Weights of a small multi-label image tagger.
Data: trained on pen-drawn characters of a made-up script with 800 signs, 395000 training examples.
Rows from block 3 of a small multi-label image tagger, named by matrix and row number. Rows with one number within an expert belong to one neuron, the router's apart. Each number is 128 + 24 x the weight over its row's rms, rounded and kept within 0 to 255. All counts start at 0. Numbers have three digits each.
Before each expert's rows are labels from the 100 images, of 14848, where the router gives the expert most weight on average: "top examples" is what is common among them. Only what is clearly more common there than usual is listed. The data: pen-drawn characters of a made-up script with 800 signs. In brackets: how many of the 100.
# router: router (model.blocks.3.mlp.router.weight, 16x128, trained with AdamW), inputs 0-127
# up: expert up (model.blocks.3.mlp.up, 16x128x128), inputs 0-127
# down: expert down (model.blocks.3.mlp.down, 16x128x128, transposed), outputs 0-127

# expert 0
top examples: thin pen (85)
router.0:150097144111107095158141141156144136100090105128110146147164128138139107157142116121101144146104122097120134137120131117154144073099135119106145102155096165116104103140127129109113172140187114097134162145098092163092141135136112108182126144158137135148127106105115103125094125144139173099166084137068110144135151154092081114101134129148127120153109166095086107133138132110100145115132
up.0:186158125119125119138143102142147138147155075141127149137113109125141159071120130145134109118151128099121141129123112074101104090092092115143168156129169109122110131133146129149148142120149131145081149163124147139083140133133145175095113170100124076135128104116108161178168147136130140118142100103120120142134104095114130120099107134126089153090149102105088102128091160112161155123125
down.0:084132139122098151097095124119077124111133138135096175101129134165124112118173122118087158139155123135127113158131119127101143086154142132156103099112134138129119097161166137132120136121094097175121106118150136183138145125141105144136176091088185147117121144151111108128119090130133147150131138118092118141160097115110111149123126087128080110107131179133089163119146112110132160129083
up.1:120131129153122143124058131119132104145097135136120128143139136108172140135091125181116175085123141126170126090084143122114122139133149141129127116174139137087133084142169173132126105122127069144094134114142138124121160156145109151171152101094138111126125121146151118098137120107130146115113157108108126144134117194093146134077121138106149152179134102127140088128153121157124164140152
down.1:133085098111125128133103124110137127142132097109119131127096141148129093075114111120207091139124137153167104094142093092146134134101126145143156183174161169137133108136121143115151131143128133131120102125165131123126100075136148109114114098170181154121148147132119154142109117129108121106082131138116142154163154135103142132150129155140133093129142142162101179133121106107187160140125
up.2:133093145123155165092142113139177127101136122112136165134108123162133076114126128124145138124130133116088169134122106141114164127095140144089094117112149155130144127122096114093150107104155154135160147121179107080130119129131125135149174080126118155120121152184144088134133152150109112144138144143126181162162135143103100137126078113119121119112108129125130074129105191160147155136117
down.2:158151155147081123144127145097131130090115117095154103166182163140105140111085072118137152133130108114181107139089112153143145126120137100132135091150123126150125127126115093113168133142123120123112152135095108120118152123146126100123140146178105139156121140141091101102122150108165133141161068159125185086081107119136085137109131124148116104123120104107122154153112104115146145172139
up.3:136120133127097130105125169136136118123137134144061087112106116161115091132112197103122141165117174145137151126134176128176111111115100160166152133091137165112113153147131144107126105119143140136164150115122115141104141112088113074156095144096103155142123119120174132128145138109168168146140083085104163128101142113154096135151143137140152103116151140106121114116096122115110138111151
down.3:109151134170124097121094179161102132159155089143124126122131106142134155131139157112146156118116077090098107161151081112108109180149137154150159113143158186101138110152108135141135079167106107123114127192086135091140130126144159136185100129164134126130135124136104135126126157150140102095121114104144102099095160133108121118120118123140115124121129141167135135105132135169101139127112
up.4:147155111087159097141116151117123115152113105159130075135132117154133084124124112144116138148151146109135099114160179141160096077122136090131154118145123157143139146166128136164109162127123180134110139120110160130153134092099166135141145082130137161161134141126155129085132119099106125155119104119111139141141153133129115144183138070094155132138081114119060111129104144104139108135127
down.4:130089174181153141114103113160152135100118157108130118131119098125153148139094138120127153123085138134132139141153106152106121132156160110170131128120153127084138154163116125136116125142134113160081139143104090108166103111134113164110100136113116144091104106115139144097154097110137182119145142143118132164149130099124154099115096105137135089093125153178090130106183152145158104108178
up.5:138133156136112081127113130117115126137142128153154123156085123130173100128179123142104088122122113137123117148097101157189126088148099132170088129127119107134174123131094131163121142114097123115140118097128126171112070164122116165180120115071146152116168104147118133113085138110162148175133158146106104134148133159172110098112138114150134146138125122139099137120118114113133111095111
down.5:129107136174088124105111124121125113117153150115116116098125135118123153179123108101123152102102127095118129126139137100118123151128092118137111110138123112130167170123127158147108139112182128175113137095136123095095120118130123134118177117116156134138099117103110073115113109132135126106130105137177127143075084044164160144131110180118113121165118121135095172137092141155099123107149
up.6:140152133114159105120081120134148140097066169123171149128131082118113138120130108127195143119133140113126123114119097082106108141152114110153147147149124125139102114111165166114112118132185107144118130158124133116150157112121129146160110107103121083154122154174127111133135117124110168124095107100060095149102147176131111135143143133126166140167129126138164123126092111091164132112134
down.6:082116108059093127098149139129127121134144153150107119159074140097115155130137089144149116116123176147148112101104080186133131127114127136077133141136113118124154067126154156152107109118161096121132118126100098139132134129141145129101127141098156109172136101125134178121139145135156117102105112118084118131140140103106146111118090129092105109121134124125144158148114077094165120149093
up.7:122122103127098147123150146174115111098154135137104128094117171174098098158098077121146148183110204150086108114114137171104125132103141115174113142116149125136103125077160130132130154129147134145150102111144140141104108138096102130113144151142145172127132081153146134131151145121132103117128120114123132141138122170126121117125104100121130149117114113085165133170103107118135121110196
down.7:137152098107147152126101159153125113112162083145111094146142106120137119127144101095180147118124124156158146170135124132130077150124128128173099127120130093129125162134136086107159163158123141144142150143168142103109181143103118111107117156134108114084125089073121159141175148122125141086112144135114155136109143131109139092099142155130123088139171142136171164139134125155140139119080
up.8:127108104127142164151128133096143105121115125132059187115118124131148151152129128133119148124114179163133082136115110122132114117126120100147179097133095116096141130141125115115139168109121106110126149118154089156142131099157149129145150124129171135127098148140137137142081118159095139083134133133114079065055129106118092095170129110142147123136126125126170127124100136116166153099136
down.8:129104144140119126128162123163150154143142141113106100124102169158124077134102130166170097153128098098149133169136136128171103106126117131121161167110119089114135066137162118124121097119116120133164115147096153113123124125100142127076123139099123121133111144118102201136097172155127127128121081132148121142157092102087106144110126133114097138133119131109197104157121128144150114134105
up.9:149116142115155122125115120124117110121132109108142143128090134097171075149125127089080131110133145073120165118138146144130145124112168131116131071102122174144136162154155094130143136173130159128145111151167126115104137131112158084128124136110120107110150130102122144119158160095141115124130176131102147095125173096110127143161128130098112133127120144147142099089115093102124052168093
down.9:135132150137161111143088125157093112120109110154104175138144131140160121104146113084147137117134160127109131112107152110163114124141133113107158133115082065139155107164117118115180116198125147100103157129127141137149098109153106124167160132135136075123117099134131097111159132115116113161111126110084176137134090108093147141101098087125120144096102122162089122129103138117137096138133
up.10:127107126129140097137167119111142114154117155125116157112125150125132135146168088139115150092187144136091116159133135137150141152135164133124179113147142147121156139119120117083066120132101165120120166164130091113142106156140123125172106174133158144156116097138154143102115118093083135131102161125121129122139103156119192150127117093119098176150112142113104101121140125144115156134073
down.10:143143179111111103162078118103092107118169152092084112157119109080108113134141129153086146103134108117133158103141124116130135099155137137132106154134113115187148095126105106108096125134126156096170095114110134118109144126074165150151125154106095160114098126123123080140128138114126126130130126155140135125102118160126129129072138136099133120152113126102131145145101055153172126126111
up.11:116178132089168117130121106182109123112120138118174073104135104129164114142152160136141107143119167128121139112156113118140154159167140152141094097157137151137124122137118126155135162139131158127072132117141147108146133092106138143128109170150172116117105124094142128117111180167082129123114105143174131119135068088109129113116113083150119113137134115098106129099120101110092112108152
down.11:138131132140145127150118117145128104114139167146143088113125136100135108157126081151138164167154146151134115132103136122161135163177157171102152123141104127133137128118104109126155140121131137156090078108168154155102133131135118064157105100149179112122143144126123147084140147109109139084163109155105071129117132146159099168120158136075136112125125127167144094119120156091148102140135

# expert 2
top examples: dark on light (100); one stroke (58); only straight strokes (53)
router.2:123164102122139116151123083136139120138171106128139171109131123177107094119157167133114126116116116125145103122143098142148182130120154084093145140128144126127122144103134132153115119092136140113139084088120123091107107109128182120154129119112155118132154126114132156103086074118107178142143108129139108132104122140129148138174134158146154168111134117125091133121059129175148158168084
up.0:168147152101135154126114156095134126110124101105166124137145119141149082154151144136093130114167124105139159135151115172136135171086108130139110119105095117128190132103162135097135129124123136114122145118108135127083116124095130132104114066136105130171115088109107119099155137153124155148121139078120102076126108105111178159118108142151140141147126146124100135117109144179174133174147
down.0:131166164130115127171124102119091114139153127114148170133093158112150090132121137162140130129131107124128133163144129143177128149152134134087136137151119176114128148157163142143118113198156100128135106113140142114129116104103113135127089167164144180111089126145135101149080114104117097137097172167089140113103112124100108123122103090158116120116163128126165101147101135109170110119098
up.1:115113094092125133137145151134157147148141137124117146161120073122119131110147139112109156120119122102106125157180103069114176115164119137078138104147129143123190128128112120177135111145153080162096127119150130105144091079146080124117117158095118163110100143139127136094135124168119108132137109170137135145087097111114149129127152133167127130173121107147096152154136168120107119123128
down.1:148080147188123150126140120133143107145096118128115137182063159126149104143166128138096116100137096125109130104145120147130147124146134118128147124101104120177090119111150080120105140143101158136131173098150117152141137157155128147127085108141144118107128145165125171132128105127120162125118133101173128187105157153156131132113134166118115135108179138081123130148163140111086138106150
up.2:117153159101128110122120094146097152152161143174160111158112090148116151154150120147148119118091097136164098178161152111105102070143137135145132140125106099086146136108155109125128116099147113132133100110145104089114157168154162127115119116139115171099113136164174113133134153134129114117183080147101156156107093122135142077128130131146137118118106142118136154130166117149105176133140
down.2:082136161111140100100111136116141172079145140115169142132146141139152118129116112115120116113102169145120133133140198108104107138119142100110149132144083124129128174147128133119090130145174094127157158112126111148157093091141124113071078100049131166103123158158117160139106118073113149121118117133137118138132115112179114112122119111113130109143131142128129120127110138112140094094126
up.3:149102133121176138163164144155109128140167170137100100131098134155099124117127107136092173086104142153117163122160139127171083122136151154129136146193088145107150181109155118145125120141153139149097153123114127164113143136132111111109149151111141143093093125173157186089097117131138101085109099137145105144145124136140142177112133115144127115110133124153144125118121141143113086120146
down.3:124099145128112135069148153126126172161105120157134127120135146120119094120142105134111136144102113156073107109142163165145140159173118094140105128109127114161136109121132115099153118110130113186118100117140114137141161144148153161143158117158099117173126087134131162087093118147135122152153115171116100129133189131101125114137142117123108148174128181115088102105124150161116081128113
up.4:152118125111093133118143130138096089113113119161153151126085094195086110110127156199148122106092096160127109126161134145119124121143104155131096143151114126086139071156114163145165117119139135129152148116100088142137149134127108137150132150110130114122106154156158125134115168092110140112134078118124149126121130139098125167108119152146146135192102153130115133151167085129099130113115
down.4:119134099113147100132120150146157153096099114110125115120139158176117057132111132099163138071131106139137096148129118105119136125107091110149112175107085146123096125132187154102096132100087112123170108129111154129131170163104129107149134126094135121146125143106153091125110113138105129127111111150159096153138139135178129161126148141138152141165098147103157091167089148136142116105142
up.5:114129100135148134080115156161117101107126174104164113141112122154114177126129132129122102131143122124156150131156219136120130114111123125139100112147130141126122154141092123099122126105148140169117135085114096127134106122095126108116161140124145114085101131128142093134133121110102142159159106132115185128176139112142107160137103104143094129139137129203111168117143115175105145088101
down.5:114103094117140125131124131106146175110150145116164133127093164132113138104088117130126086130129115113123129074167143154123118080111146087053151127107114158167155156160149102094116077113104123126121118146140107097167147133135144121131126160126146095149175136147145115136117130114115148149123120143152141112110122131131153216106107140125131150105124143078119096129138096122167123123149
up.6:120151170130151130126139120117089107138128169122157162113109097150125091099099167168112131128139132175122132170106109127155157112110154149151135141136116132082132099122098156118079170176161105128118112126115098175100124141183104119111144156096164104142125118101128146147120132133144112134094094094143094169128113150146145138145120156142141154097135069154151138141080125110125115118119
down.6:151129124143135112117116122128090108107106145091129166141111128124116110137125108128122120167137105171127138107129073095147124148133113134152122101149126131132133148127134146160093162108125149133166090101129103120104129080123154113094120095097119110175097120118117114162121105130127109132138162143147133087153160159134155142125108182144145137126094174148172154060105095081192146112119
up.7:127116132139098094139120129113100108141170154152110159127075124112122137142121120133084104143130161156063159111133093107141108123117104129106102129140161133137129087142075139115081142160115167204084177124139127142132099125129142112140116122113158084093155155143144088104147085120132140128142150173127122105144130118116121153112119134131164108091129189102129124135139133116110121114126
down.7:117138116120117142121133124128158148137116127143133085136100120141143148122156161126104166103068181104140094155126119158079105128075168119155164153132135154118112104080121094141156081159140107079121124145140134156112126151120131143167126104136126147122173143140137118142124084138146196122147123131143152111124117121074131155154129145137124108113143146099149101141188140152106143131105
up.8:109155105146108132132116138123149097164113117107163122128164128165159136156125083113122150114129155106127159138137127127114124158135153152123127158096106134104141152155092172093083096147153120125123131136105185129151107123181149125166101154137127127124122144099196148134152111132125109120142151163163123075124107107071144105096151092122130126116123118138081063123163128114131115114137
down.8:143148143122095149155097128063107110113102131126149119093147123092095148143171128146133139122144131129145115109148102142093125129125136135149101105111152104079131129125110131151137133181128136120083155160119130119127149172151166093178131118115127153165089150123114120152106153138133175163156160096100150116090099123114134109147180140100132105139122115095094145099143123113192109095131
up.9:122108137102122153106130153167122123120145139146163173123144133100125138089145146110152136101110116159089101130152108141129152097094123127102119149120162154165102125170108086140149096104125125100126100093114104155106146133124148149105142116107133148100153095128130086120154122117146111110129172108099122180141119142104106171130131166103130097171105097071090152070139126108170134149145
down.9:159111152116139105122150137171091154090139111098146158138182091154132121114095155087153151122115135127146103120162110127133148116146150095092169177118086143118138106158133105164147142109140126103165184135106108099120143135138103165113134166121166161112129084132154155135160117151113125120122132130106106125130125142155159121126146111145135108165090147144136192148128125126117080163150
up.10:155131114161109170108137112109099099134134121073125127136141157157152104177136137120127111076133145136165136154140185112135146157103080106128151139131145143129137126166132103153149124141116170138147119103111126102144126168152132086132137129099123137139104096133149126161143102100073124061131158091144104152116111106151121105115140116105142090114149113153104102092141114122106185168129
down.10:180109099150165121092138123104080126127136127122153126125141146107134114100114126140119128130096155143122110163155139082117145163160147119156132152157144172155125136111103154147167088158175144100141184138121092100106122102136142105117127170139143114173130153135086119081143125135116157170126087115115132109148118155128120103157124089152090121143106095090123128130103097091139102100115
up.11:126099113110104141137102162169181145155085130121118133100162118143148095123128126127112073119111145140105160137110131130124085171124124137116104118092144134135122144153080153131162086077126140131192132102146096133118113142147160102134148118149119103159132170139105090132141181107135131173111122115147147138097127118150078101106116143142141100171128138172096138121112105159111154129120
down.11:147107077127117110132087111107124145093149151132109139173116127136158103128175127100153108139179160153151114106141104164119149094108131113087095094125125105114141112157088124141106124153113143123135132119166130108130142177124134126115110126177178104096124135176143123137123161114126116110079120121199125122108152082134157113134115148118145121166127106148158161096086115133137115119100

# expert 7
top examples: thick pen (100); dark on light (90); four strokes (46)
router.7:148137121128149148145154106107139099132139170121121118153138165097137156174100179125121101138100098158101095111145087102135132153162130118137113148162093158101119138128101166124128125110144138156099147113172151101099172120067109161166124125117106056143093139088099139109099138108085100120114149104147144128112163102151139090110128126121104142128120103085143123141138139113133126127113
up.0:131131160150177127090157123138129105128155034140104106135129116168170116130118182102128138162149118130143117121104099096109139082138105103113116153130127152147121121129119166161099119125092084111121127127150103113114112159118121148150124143114099155117133122128090135122129105110141107148090128114109113084150172161159130105109129143173136114084167124127136119171112124143146131082093
down.0:118153091128120107128125102153122150127124119123136148098075070140121110088131113151151133123121116089133088124113123133144132114125134134139147149158067102139119093151147137096126127107171136139091130158140090159120141128080182128130183103133161097134138121085179148132149134143147070111111144148198156130103139084124123099161117127128129129124103156152123117108139124122166117120150
up.1:155123120132128113121128112117111133133080121131148126098075126142147131161115132101108146136133138105154103133121093094084133179138092139122122135156130086130171105105145152148106091147124096140124200152114165112135112148111087117115100155090131174160105134145085131112112151117145124134077154100082131164086130139140101115116142097086129127166135101115178113132116138122158112131134
down.1:155146162182082118133147115118132133149120113116132155130078130108110111101151131165143085134121118150139124187089160133124136122143135119087063139146105137117108155115151162145124107108140120162126162126158159138090103144117091121131154142123130130166131134118137125160135170108110088101097150112107158137157133149130124091125094105133096107107107151137147061136149068113114114113104
up.2:152120122187143137158137114113142110112144180137161112136103159104128106166120081114102073135140107167101109122122138079139122146189105124111152146133145126137105146102136132154097079103147127115124157112173109156129161073110143135113115142102171190109168098123123127121125088107099123141159133147136124102123130139122119110101121122123082077120131155134139111142142139118122106138155
down.2:138095128172126153088141116140134093141074130141140132124100121108113125129115126131185134150118101175140131093144157101136143148132113094130131129169138136094115172128142121091153142121157145128162136110105168122100140183089077122102104132116148079129127140120144123105098149149108155145117150086178154109134086149072083116159136126106083112145145152113146125127115144138156129143126
up.3:143145190094113152093113125133096131157114138110131151102090128153131137124158147152175056113164086129068150159121134110145132135159146115165127139117147170174130157164109144144117118151118119150132131115121141086097089115118138111136123139140141116162157110106106155108124102112094147127156118171174111148095101135118148123125132099105152178147128111094145160119121108114113143111145
down.3:171157128167106158141180151151113179123159086173116121127115122148186102130128127139116097184086127103121133107111133100151152113120136126146155132112145102139115133142126107135171150115095135115131119107123145125142134129175146113160113147085125067146138131130103159113093153145133157118134135104118099171154140113114107169118137194138115107144120108138088141141154128101130164136101
up.4:123127142137118125098132124133127142174112121122125190125152141092079135169132127141094129126152121109131135086180134180114066120091093108163120102135148098087162136168150149119124141097104115156147163131108142104085129158142134143094128079131119102167092099125133129163141116147105110158115144105132137106118145104110132126090103147142128113159117123134119107117101147167133122175169
down.4:166113086134157121143124152139158123133121104135133163097130106129112160139099133126128131100096153131146127129114123170099132133145104112123097187116164110138123106155102141168156091123121130112130176130119070124121123119110123093113078103152130107122104132158089080162118128145121087093103130175133146098167105142117108158104143114129105092100141150147118188081112116102121120113098
up.5:138144113148079115089105100110114146165091128160125133119163143127138122109117177124148102106125133071077120163102129135149153169134150122050140110131091126106156104145119112098142075129158135131129175116136120117141120080176115114065143115128124087129116154156104115143163093126132154126121115123104119125130089132152156120124120132121131141109157107135094170125137157118140133139111
down.5:072105150141112150172110091103133152127126095146094118153131130129090176150119137109124161142134115075167163116131128136113137124137131130197130142111183144115174113105117165154137151149119126149080081128128092159150131147136152097179083125119144101113151134140136143129113128165085183135133091118154094118127088126110106128141143117130112137111161132120134144151143134133115118130154
up.6:137144126128172154111123117105127122102085120153116082181071138109138170119116125111137124094103118129164102059140110088095104132114145133136133107155115159119124116125130128133160128176095095156099093092155156141140133160090103164088129139155109083106146139164125124113128137146127130141133136141128107126101101133128135114161115117173141116115113151141157104115126069161082121109138
down.6:136121136146105118119147164126159130140133134123088142131155130112119088099145097130134170136124136129118114126118126138138099103065137127119138165127104113149171130130099093121103116133125107087168109170139154139132138101124197132079111088134139137145152107124093155108138124151184179096119176103137137167090130117134101117122148116126169156100102074093130126094161119136161132130118
up.7:117110163201137162137145113153116112128139175089125106120104120118144138111117104169106113119133159196147119114119136134115137125149157130150135127137134161151151129134151115106115104121121118162135117137083102127141107063133093125160161089121114167170143098106158162096147138115121126108102140124160125127127091132081135130129131136125136058081093124106130088158129128166118136144125
down.7:144138141114130158120145147162199110167086143118129117122071118137130161150099143140121081097104129130144118111086115134116125147155104139117079128125142127140134152092137121086119161154146173127108156124117140134094100128139127090077152123137139108185104108109153128115134116137108100171110138136160165124161150147145153184128117121135112123144145144135139151172098113138136105132069
up.8:136114103168136146089144128108172149142137109176134151155104144073125152152117177125158088128077125079132111157128150063131136121144140099166104142124089131102128111119163129138088099130101120141118121108156082130107156134143130157138102144079153106147145128093090132097115131133117113130161134132110154097140113130163128139170088135141132147114103105078143113142115096137126119107117
down.8:102139120123104102162102162097140132128148132150116151087132117109109100118103128147077125177113162127140132112140140111110081121119134108135162159131107134155105128188139127114135134160145112164152083127146137159120096124117066111136098171143093150111134122106092129085152090115091130117135167135139149150168120148108125103166102104101109133152090113108145146154114155075151137107112
up.9:104168101115133119099082120136123142112130135128144134129080106122144141096089127150138169126139124104125170115139129118126088148118148103092133134120166135089075090123134104124128105131165128158131168114175145123155166104118135110130090151117165135176104133161137123103129128147110154149167067116110108132195145130162154085103146130110153145154124123136103140106080139144121159131143
down.9:089118120127115158098098132141092142154127138129163114160124132144095101167148097129145122139113144144116150110149110056151149104131125157121171131121150155116106073173124131118117110111102119106096057119167142092125130123105154116093090151104152148095160178136119084118099122125131108137141174142111132126150089148117103108118124124111109145136134117160094163108136105164103130111120
up.10:123136146113146110179167175120121125135127118151109147086142180125106114115134110119136144111135128187151141109134130111160104107142141131190142166097162129144175100108121144114112133117109113108110179101124149115117147136107125165112066120105131092130146124114115067117143099125111137142135160178141165122122116156151153081135103130106153144097140152125130095091092158110113131137117
down.10:136126134128139102146129114091147159090162149137100134089149181090119131129081151127131106127126144144132123118131134173144129117137090116154112179102152147156121114155104097131143103103101102173152105118175123150122141132145097135117124125111148131134103124119126122141130081127181158114168095169157086140085147118134157125123117089087149136114134141103141136144206169112142142114150
up.11:176126158124137151092136114172120122168128158143110115114134103111119121152126175151140155143120128089119088124127079075140153126095132180146130122135095143127142111122141131108112125094149119140149147146150112102145150128141135155162101147133097127136162139094160075134121157156136164131215135132117113106100160059120151130138131134141119116113123149125147136161111076130112138152145
down.11:096141108108134116165144108158125159162174134166153146132093147148129114148150138121121151132105136162128143106120129138113121120160123075196110153118125129139158108173149087118118171170102144122138114115112188160125154122126133140141126150176119133131199129083118158134133120140105141106145115122089152103148142119135090162081142160147137112099107118146139115112107138127144118102174

# expert 6
top examples: dark on light (93); one stroke (60); only straight strokes (51)
router.6:091124116139170139114140105113134105155096124130127135183150116116127136097148122113163137123165111140151119161180113106107141130116092128128124131127146114084114156110140111147139099137131183167155112126126100104082141147148169127139117124140084150110132136126096173146129152140112127090126148140112103105151073097145128113128114117166087159107135183141160135109158108129175084077125
up.0:127137109135075132125097130152120133104133087111126104142067166121095115154112140147158135130123077097121116144126099117106119136131118106118137136155162111200098123189125116125137134106156174131165144122137126123116099141096114163074107102138174149123142128116164105114094135129103116161127126144128112105123135146106133146077127104093119130135170129103124084127102157179138095107138
down.0:123135146139116111103116176164113127110161111139099110107126134133126138140098106111127146140085128124092146104133107135155081082175108138116170099149159106133150123143144099134169129116140119144120124117090143103177062111141151104105124120147176101089093134103119138145147116129159139117121094120114120125145151094121071072103132129115133066128125121134110145166155083156131146120141
up.1:170127083184115137164143131093178118119102086156117150136122102087150137109103134130146128121131145076131121133158137107089126124132137110124112132182132144147163108127069108128103139139097106112130128125102133136146144113125116103147141130144085105143143108106156116127115136127114154127110170122125145079107067123110124137068104153087104159101157146112127091141140115170109125118172
down.1:124141132133181161114118133135127102123143139137158128122141114083116154105096121090121131150143120173169125128149134146159122105130159099112096094092124117107124091153102136149159130187123135152192151119114149129150137124168142164147139152128117103117107093132085099127105103130101147097162136155120112131148098124137125130091115182168091134119130177109076140155176144127132146103135
up.2:155112133128108110090113126125103138135150071126120072111164138130072115145142153108113137176107120105167129110099127133148115152142095107073124115117142064165142149116108146107118123074151133134143151136140158112139152060119096152119118129184074146090078119153135128137158137132135126107103118105144109152166118144136142119107162125109128150122145150144140143113136096140120124143114
down.2:114091107145138120157135105101140127108177133140157104158132129113162098137145184162122148136118105147154122145108102135159105114190115130104122129080153157096112122150159133116141107126104083142142124126097072134110130150130156127129094129118135096148112099179088121109160121184134147110087122140100179066111116119158146133096154113150105123135113132113134101152114123111124117094140
up.3:145151136119157136119125125121155124136166124127166095093114134136127095104103157153200158113123087113145139121088112106093113102110090122146153112139151131127141101151123154145166131093098106145084138184148100135110151147126118142179137126155060145142114115104107091142116138131097173116098108130135115124099143171149129098143138119119157174153136154127184134139128137110137134123156
down.3:125165127155077106119125103103145096095142145142140161109152156123147136121159189142138090141144119104126136195137147124173111106123147145106224109139137130098128157108146098112089145124107105118153118102112130151180141170150135112144146107098173146161146094115101114109118104138156078129106128118120158102164134143120142107119133140116159103137128108133132126114125132122151120138126
up.4:160138160100136094126135144095144114109117138128154136103100144153122129157121170123144125146101159131187100146141087144139111102164112108109110089137056108136098139117126106085107115105133132149109106164157109082130146138094120176149145127110157080130107127117118074171118165140155176146120146134118140106116126111145146090130144134090109150158144147114139126132121124126095133112184
down.4:137153113114145157134102154120142110129140125145119153118112092108146144081121154152089157150079172152112097137126146097120106127142115138142165167143116123144127142101165143161145170130126116117077115119110155156148170090132147096117108103143121122102107107162128141126149170090164130138146157096120109116105163176154148105161179114136124173184116111095119149116107094115111145129122
up.5:140146189138136104157167121143138130116150149122100132127137070138121136134136146106157141171142168118158122124100131147127094159125132136118125140096179117086131178085169099126142127096130109152127204154114131093153114159120116120123090114126131138115118089122136138127177106112149090104115110107133107129118097103152140149135105099170127111142065144138100126106131113113113151113168
down.5:090120153091131148071107096121114123127104113090135118125154157154131147122113118127109098110144064084115098140087175157120135156110161127132155136150114145091174136102106163110130118140124112114112143117142110136155091127168136121149151122144132138155148131091092141140131125132137143154157098134114101112113177132183132109147131139140128129170174128159167109143098196119154131112121
up.6:107147147140083146140126142127115100154121146146132117168107122137104087163130146107123097126141110122120149139163130157102135137171164145123096148093105139117134096146087114111128144166134115166134161131123139100085114145148073116085148106112165153105103148169139117075153110162110126127157131087163114153110107073078102115130156139158129106102130105153141142161101143125097160121136
down.6:137163118117128133127148137152096172090098131127128134101147143108144100115128136122144128149139126126165143082140154118084155088142143132107167146150171160170115149143091145099157049096150168129150081143140116113140121094128143138122144142067135133113107122172144144114149144156133091106102141114161103150114080178120133152093130131150122120160141130152120145122132094142102121144138
up.7:115155121117111154148083124165141115117160130151104109174115111120116110133141132131110129116164114128180097129169089101138120144112154123119129106150084099106080137117127153099116179101161140169109127128134131122120117119135138122160116058133134139128080141115113169133135101159121124186143116120121152117127071131080115094161113116139154119167097158105148119144173130133139130149091
down.7:091138135149100115076128107130121114167138133080120111112090154095173133105118113126106142103126129136152174078143154124114112112141123121133145134162114161124175130112124129132071095108099134110094136143119142133139065150106106168140129185141116144100110112118158127157122088142130122096135132125124133109119158148077111123125108100130133119082144105094174128159146088100143144093108
up.8:148138126139131138128145093117164136104137128115130106141141157130136091162103124111124134146148138125085125119104111128123095100124143092149080151097128115178126138126168104137125140148152135177138101155077147118075149097128129117123140094155082061103149138126128100111143123124133114150126143123096078188094130084132089110147104143177128141116076155126118126111114106151144104120097
down.8:122108109123117142130103144151119157126127148137068128166154130142108125116107148132154152137147149144084137093125136123110088131157156144136141171155133121171108122155130152121103109133160115096122162140165137170098160154097140110168091154052100147125182126132102138131118103128136150135135122101133161148134089145117135143138155148111096083101106142152106137147111150082168153130086
up.9:107158121151100120119101139125102152072119155110166129142089160134140166117113146112119091121174139144144144139141154164105111141152122125133147158117135118137136107149112070108168093139130098085143145082104105106172109145088126101152103152113102134108145133160120155120133092146107118118114152083133152117126134181112133147088145123138140157130060115133151135148181112103115126154119
down.9:161106100095116161172153137149146134153082143140150136134098175132157142158154129139131147140162159123114147149122152139109147122126140163121152132141110132132117144157163158130088128107102106128118083113149111124109115164140115198090149099121143136121092149136141164126101116159110139114147106135155078080115105125162117186087113109147156123155148116148118105132078129132093136156105
up.10:112131131145138116119155135135132131109123139138082108160184111095070119162132129126148151137165104158114088121108151113158130130093137116132125148127144136103128137130152097140092086135134127117117086124102145125110189144086179158094150140094121136145115149144141167123081089132152110131158175150130143118101084087139110153123102076110145110112107143153155072118136149144113127130138
down.10:108095142151085132145129093171119170127114143124161106166141143142108152118149150156101165132135143147114119129126134145084110116166176168110126155099149097094109118112088134143142103099119164130128139126079120157106104093129095169117134165111107132135107099118117143155175151072116105081171100145127150106126142110156109141125087132115170159134115148129096090118132137148129131122145
up.11:146143115166116152120124145099170136104143129088133149144116140102147090136103121118147123154110120132094087143173114135144165123154110119118114159122142170101082135159129145086152134154110110118109117144116173125156165145139136114091159146126124131153101124155124170084140156142124100119134151160181130106117135169117092150114143122102104136166121165101144144100133103088076097076108
down.11:160090103090098130090117095117101110129131170147115096175137168115166145116153117121100128123123100144169092096169164128132132142116073124137132132108167167166114118133080144099109129137111149145115131096143097172123125166115122148123145151124143132146124137142148091112137141110110147128136080158094135118163110077123117114103138085156130120089137079135099104103140143154145154135122